python train.py --encoder_width=192 --text_encoder_head_dim=48 --learning_rate=0.021 --orthogonalizer="newton_schulz_5" --adamw_weight_decay_other_params=0.05
Rows from block 3 of the image encoder of a small contrastive image-text model, named by matrix and row number. Rows with one number belong to one neuron. Each number is 500 + 40 x the weight over its row's rms, rounded and kept within 0 to 999. All counts start at 0. Numbers have three digits each. After the name is the row's rms in percent of the matrix's.
After each neuron's rows are labels from the 100 images, of 14976, where the neuron reaches its largest size: "responds to" is what is common among them. Only what is clearly more common there than usual is listed. The data: made-up ball-and-stick molecule models. In brackets: how many of the 100, against the usual share in percent.
# gate: MLP gate (encoder.blocks.3.mlp.gate.weight, 384x192), inputs 0-95
# fc1: MLP up (encoder.blocks.3.mlp.fc1.weight, 384x192), inputs 0-95
# fc2: MLP down (encoder.blocks.3.mlp.fc2.weight, 192x384, transposed), outputs 0-95

gate.189 179:500500500500500500500500500500500500500500500500500500500500500500500999500500500500500500500500500500500500500500500500500500500500500500500500500500500500500500500500500500500500500500500500500500500500500500500500500500500500500500500500500500500500500500500500500500500500500500500500
fc1.189 213:500500500500500500500500500500500500500500500500500500500500500500500999500500500500500500500500500500500500500500500500500500500500500500500500500500500500500500500500500500500500500500500500500500500500500500500500500500500500500500500500500500500500500500500500500500500500500500500500
fc2.189 016:495500480499501501496482500531500500500500501500500500500500519500500549499502489500500500500500492500500500500500500500500500503500491500499500500500500500500500500500499500500500500500500499499483500500500500500500506500500500497499489500501500454500499501495486500354500501500500500500
responds to: space-filling (78 vs 32.9)

gate.6 200:500500500500500500500500500500500500500500500500500500500500500500500500500500500500500500500500500500500500500500500500500500500500500500500500500500500500500500500500500500500500500500500500500500500500521500500500500500500500500500500500500500500500500500500500500500500500500500500500
fc1.6 198:500500500500500500500500500500500500500500500500500500500500500500500500500500500500500500500500500500500500500500500500500500500500500500500500500500500500500500500500501500500500500500500500500500500500500500500500500500500500500500500500500500500500500500500500500500500500500500500500
fc2.6 040:500500500500500500500500500500500500500500500500500500500500500500500500500500500500500500500500500500500500500500500500500500697739500500500500500500500500500500500500500500500500500500500500500500500500040500500500500500500500500500500500500500500500500500500500500500500500500500500500
responds to: orange ball (100 vs 27.6)

gate.322 088:500500500500500500500500590500500500500500500500945500500500500500500500500500500500500500500500500500500500500500500500500500500500500500500500500500500500499500500500500500500500500500500500500500500500500500500500500183500500500500500500500500500500500500500500500500500500500500500500
fc1.322 098:500500500500500500500500587500500500500500500500501500500500500500500500500500500500500500500500500500500500500500500500500500500500500500500500500500500500500500500500500500500500500500500500500500500500500500500500500000500500500500500500500500500500500500500500500500500500500500500500
fc2.322 413:500500500500500500500500500500500500500500500500500500500500500500500500500500500500500500500500500500500500500500500500500500500500500500500500500500500500501500500500500493500500500500500500500500500500500500500500500999500501500500500500500500500500500500500500500500500500500500500500
responds to: balls and sticks (72 vs 33.9); balls: three (49 vs 9.8); balls: four (31 vs 10.2)

gate.105 121:500500500500500500500500500500500500500500500500500500500500500000500500500500500500500500500500500500500500500500500500500500500500500500500500500500500500500500500500500500500500500500500500500500500500500500500500500500500500500500500500500500500500500500500500500500500500500500500500
fc1.105 108:500500500500500500500500500500500500500500500500500500500500500000500500500500500500500500500500500500500500500500500500500500500500500500500500500500500500500500500500500500500500500500500500500500500500500500500500500500500500500500500500500500500500500500500500500500500500500500500500
fc2.105 011:504500500501501500500502500500500500500499500502500500500500503500500501500500502500501500500500500500500500491500501501500500500500500501500500500501500500500500500500500494500502500507500500500500501500500502500500500500500500500500500500500500500500500500500500501500501502500502500503
responds to: space-filling (92 vs 32.9)

gate.341 202:500500500500500500500500500500500500500500500500499500500500500500500500500500500500500500500500500500500500500500500500500500500500500500500500500500500500500500500500498500500500500500500500500500500500500500500500500504500500500500500500500500500500500500500500500500500500666500506500
fc1.341 322:500500500500500500500500500500500500500500500500500500500500500500500500500500500500500500500500500500500500500500500500500500500500500500500500500500500500433500500500479500500500500500500500500500500500500500500500500479500500500500500500500500500500500500500500500500500500552500500500
fc2.341 463:500500500500500500500500499500500500500500500500500500500500500540500500500500500500500500500500500500500500500500500500500500500500500500500500500500500500113500500500500500500500500500496500500500500500500500500500500500500500500500500500500500500500500500500500500500500500500500500500
responds to: space-filling (100 vs 32.9)

gate.143 270:500500500500500500500500500500500500500500500500551500500500500500500500500500500500500500500500500500500500500500500500500500500500500500500500500500500500138500500500500500500500500500500500500500500500500500500500500504500500500500500500500500500500500500500500500500500500500500499500
fc1.143 116:500500500500500500500500499500500500500500500500567500500500500500500500500500500500500500500500500500500500500500500500500500500500500500500500500500500500493500500500500500500500500500500500500500500500500500500500500059500500500500500500500500500500500500500500500500500500500500500500
fc2.143 258:500500500500500500500500505500500500500501500500500500500500500498500500500515500500500500500500500500500500500500500500500500500500500500500500500500499500500500500500500406500500500500495500500500500500500500500500500500500500500500500500500501500500500500500500500500500500500500500500
responds to: small balls on sticks (72 vs 33.2); balls: twelve (36 vs 10.5)

gate.23 398:500500500500500500500500500500500500500500500500500500500500500500500500500500500500500500500500500500500500500500500500500500500500500500500500500500500500500500500500500500500500500500500500500500500500500500500500500500500500500500500500500500500500500500500500500500500500500500500500
fc1.23 370:500500500500500500500500500500500500500500500500500500500500500500500500500500500500500500500500500500500500500500500500500500500500500500500500500500500500500500500500500500500500500500500500500500500500500500500500500500500500500500500500500500500500500500500500500500500500500500500500
fc2.23 276:500493500503501500500500499502500500500500481500500500500499500500502500500501498500500500500500500499500500500500500499503500500500500501500504510500500500500500500500500500500499500500500500500499500500500499499500500501504502500500500500502499499500503500500500499498499500503499501496
responds to: purple ball (100 vs 27.3)

gate.275 238:500500500500500500500500500500500500500500500500500500500500500500500999500500500500500500500500500500500500500500500500500500500500500500500500500500500500500500500500500500500500500500500500500500500500500500500500500500500500500500500500500500500500500500500500500500500500500500500500
fc1.275 229:500500500500500500500500500500500500500500500500500500500500500500500999500500500500500500500500500500500500500500500500500500500500500500500500500500500500500500500500500500500500500500500500500500500500500500500500500500500500500500500500500500500500500500500500500500500500500500500500
fc2.275 006:500498499231500500498583495324501500453500517499506501500500498522502498500500500500566509500501490497483497500509501500500502515500515497494507494426521488503501501502491503498485498489509494499500500340500499506500496453515475500500500500500500499499497500422500497633500500503500490499
responds to: space-filling (78 vs 32.9)

gate.78 418:500500500500500500500500999500500500500491500500503499500499500500500500500500500500500500500500500500500500500500500500500500500500500500500500500500500500500500500500500500500500500500500500500500500500500500500500500499500500500500500500500500500500500500500499500500500500500500500500
fc1.78 420:500500500500500500500500500500500500500107500500500500500500500500500500500500500500500500500500500500500500500500500500500500500500500500500500500500500500500500500500500500500500500500500500500500500500500500500500500501500500500500500500500500500500500500500500500500500500500500497500
fc2.78 652:500500500500500500500500052500500500500175500500495500500500500500500500500500500500500500500500500500500500500500500500500500500500500500500500500500500500500500500500500500500500500500502500500500500500500500500500500500500502500500500500500500500500500500500500500500500500500500500500
responds to: blue ball (100 vs 65); balls and sticks (64 vs 33.9)

gate.138 300:500500500500500500500500500500500500500500500500500500500500500500500500500500500500500500500500500500500500500500500500500500500500500500500500500500500500500500500500500500500500500500500500500500500500500500500500500500500500500500500500500500500500500500500500500500500500500500500500
fc1.138 308:500500500500500500500500500500500500500500500500500499500500500500500500500500500500500500500500500500500500500500500500500500500500500500500500500500500500500500500500500500500500500500500500500500500500500500500500500500500500500500500500500500500500500500500500500500500500500500500500
fc2.138 083:500500500500502500499500498503500500501500500501500474500500500500486500500502500500500500500500504500505499500507500517501500500502500501500500501500500500500500505500500499501500500504500500500500501500500500500500500500504501500500500500504500500508500500500500503512500533500500500500
responds to: purple ball (100 vs 27.3); balls and sticks (67 vs 33.9)

gate.186 164:500500500500500500500500500500500500500500500500500501500500500500500500500500500500500500500500500500500500500500500500500500500500500500500500500500500500500500500500146500500500500500500500500500500500500500500500500500500500500500500500500500500500750500500500500500500500500500500500
fc1.186 299:500500500500500500500500500500500500500500500500500500500500500500500500500500500500500500500500500500500500500500500500500500500500500500500500500500500500500500500500479500500500500500500500500500500500500500500500500500500500500500500500500500500500999500500402500500500500500500500500
fc2.186 184:500500500500500500500496500501500500500500500500500501500500500421500500500500500500500500500500500500500500500500500500500500500500500500500500500500459500500500500500500500500500500500497500500500500500500500500500500500501500500500500500500500500500498499500500500500500500500500501500
responds to: balls and sticks (67 vs 33.9)

gate.59 742:500500500500500500500500500500500500500500500500500500500500500500500500500500500500500500500500500500500500500500500500500500500500500500500500500500500500500500500500500500500500500500500500500500500500000500500500500500500500500500500500500500500500500500500500500500500500500500500500
fc1.59 188:500500500500500500500500498500500500500500500500500500500500500500500500500500500500500500500500500500500500500500500500500500500500500500500500500500500500495500500500500500500500500500500500500500500500495500500500500500500500500500500500500500500500500500500500500500500500500500500500
fc2.59 383:500500500500502500500500500500500502500500500500500500500500500500500500500500500500500500500502500500500500500502500500502500501500500500500500496500500500500500500500500500500500500500500500500501500500541500501500500500500500500500500500501500500500500501500500500500500501500500500500
responds to: orange ball (100 vs 27.6); balls: twelve (26 vs 10.5)

gate.120 266:500500500500500500500500500500500500500500500500500500500500500500500500500500500500500500500500500500500500500500500500500500500500500500500500500500500500500500500500500500500500500500500500500500500500499500500500500500500500500500500500500500500500500500500500500500500500500500500500
fc1.120 381:500500500500500500500500500500500500500500500500500500500500500500500500500500500500500500500500500500500500500500500500500500500500500500500500500500500500500500500500500500500500500500500500500500500500500500500500500500500500500500500500500500500500500500500500500500500500500500500500
fc2.120 209:500500500500500500500500500500500500500500500500500500500500500500500500500500500500500500500500500500500500500500500500500500500500500500500500500500500500500501500500500500500500500500500500500500500500500500500497500500500500500500500500500500500500500500500500500500500500499500497500
responds to: orange ball (100 vs 27.6)

gate.45 160:500500500500500500500500500500500500500500500500501500500500500500500500500500500500500500500500500500500500500500500500500500500500500500500500500500500500597500500500500500500500500500500500500500500500500500500500500503500500500500500500500500500500500500500500500500500500500500500500
fc1.45 187:500500500500500500500500500500500500500500500500500500500500500500500500500500500500500500500500500500500500500500500500500500500500500500500500500500500500504512500500500500500500500500500500500500500500500500500500500500500500500500500500500500500500500500500501500500500500500500500500
fc2.45 143:500500500499500500500500499500500500500500500500500500500500500519500500500500500500500500500500500500500500500500500500500500500500500500500500483500528500501500500500500500500500500500500500500499500500500500500500500500500496500500500500500500500500500500500500500500500500500500498500
responds to: small balls on sticks (100 vs 33.2)

gate.28 229:500500500500500500500500501500500500500500500500500500500522500500500500500500500500500500500500500500500500500500500500500500500500500500500500500500500500500500500500500500500500500500500500500500500500500500500500500500500500500500500500500500500500500500500500500500500500500500500500
fc1.28 268:500500500500500500500500500500500500500500500500500500500502500500500500500500500500500500500500500500500500500500500500500500500500500500500500500500500500500500500500500500500500500500500500500500500500500500500500500500500500500500500500500500500500500500500500500500500500500500500500
fc2.28 670:500500500500500500500500500500500500500500500500500500500520500500500500500500500500500500500500500500500500500500500500500500500500500500500500500500500500499500500500500500500500500500500500500500500500500500500350500500500500500500500500500999500500500500500500500500500500500500500500
responds to: green ball (100 vs 41.1)

gate.260 603:500500500500500500500500500500500500500500500500500501500501500500500500500500500500500500500500500500500500500500500500500500500500500500500500500500500500500500500500500500500500500500500500500500500500500500500500500504500999500500500500500500500500500500500500500500500500500500500500
fc1.260 429:500500500500500500500500500500500500500500500500500500500500500500500500500500500500500500500500500500500500500500500500500500500500500500500500500500500500500500500500500500500500500500500500500500500500500500500500500500500508500500500500500500500500500500500500500500500500500500000500
fc2.260 406:500500500500500500500500500500500500500500500500500504500500500500500500500500500500500500500500500500500500500500500500500500500500500500500500500500500500500500500500500500500500500500501500500500500500500500500500500500500184500500500500500500500500501500500500500500500500500500956500
responds to: yellow ball (100 vs 41.4)

gate.207 136:500500500500500500500500500500500500500500500500328500500500500708500500500500500500500500500500500500500500500500500500500500500500500500500500500500500500499500500500500501500500500500500500500500500500500500500500500935500500500500500500500500500500500500500501500500500500500500499500
fc1.207 182:500500500500500500500500502500500500500500500500350500500500500057500500500500500500500500500500500500500500500500500500500500500500500500500500500500500500500500500500501500500500500500500500500500500500500500500500500761500500500500500500500500500500500500500500500500500500500500500500
fc2.207 298:500500500500500500500500497500500500500499500500500443500500500500500500500504500500500512500500500500500500500500500500500500500500500500500500512500499500501500500500500500500500500500518500500500500506500500500500500469500500500500500500500500500500500500500500500500500500500501486500
responds to: small balls on sticks (65 vs 33.2); balls: twelve (35 vs 10.5); balls: eleven (30 vs 10.1)

gate.51 142:500500500500500500500500500500500500500500500500500500500500500500500500500500500500500500500500500500500500500500500500500500500500500500500500500500500500500500500500500500500500500500500500500500500500500500500500500500500500500500500500500500500500500500500500500500500500500500500500
fc1.51 250:500500500500500500500500500500500500500500500500500500500500500500500500500500500500500500500500500500500500500500500500500500500500500500500500500500500500500500500500500500500500500500500500500500500500500500500500500500500500500500500500500500500500500500500500500500500500500500500500
fc2.51 112:501500500500500500500500499499500500494500500500500500500500500500500500500499500501499500500500500500500501500500501500497498500499508499500500500500500500500500500500500501500500500500500501500500499500500500500500500500497498492501500501494500500500500500500500500500501498500501509500
responds to: purple ball (100 vs 27.3); balls and sticks (71 vs 33.9)

gate.222 106:500500500500500500500500500500500500500500500500500000500500500500500500500500500500500500500500500500500500500500500500500500500500500500500500500500500500500500500500500500500500500500500500500500500500500500500500500500500500500500500500500500500500500500500502500500500500500500500500
fc1.222 386:500500500500500500500500500500500500500500500500500000500500500500500500500500500500500500500500500500500500500500500500500500500500500500500500500500500500500500500500500500500500500500500500500500500500500500500500500500500500500500500500500500500500500500500500500500500500500500500500
fc2.222 151:500500500500500500495500500500500500500500500500500534501500500497507516500500500500500499499500500500500500498499500500501500500500500500493502502502500500499500500500500500495500500500500500500500499502500501500500500499500500500500500500500500500499500500500500499488500500499500500500
responds to: red ball (100 vs 64.8)

gate.212 413:500500500500500500500500500500500500500500500500500573500500500500500500500500500500500500500500500500500500500500500500500500500500500500500500500500500500500500500500500500500500500500500500500500500500500500500500500500500500500500500500500500500500500500500500500500500500500500499500
fc1.212 629:500500500500500500500500501500500500500500500500500000500500500500500500500500500500500500500500500500500500500500500500500500500500500500500500500500500500500500500500500500500500500500500500500500500500500500500500500500500500500500500500500500500500500500500500500500500500500500500500
fc2.212 530:500500500500500500500500500500500500500500500500503999500500500500500500500500500500500500500500500500500500500500500500500500500500500500500500500500500500500500500500500497500500500500500500500500500500500500500500500500500500500500500500500500500500500500500500500500500500500500500500
responds to: red ball (100 vs 64.8)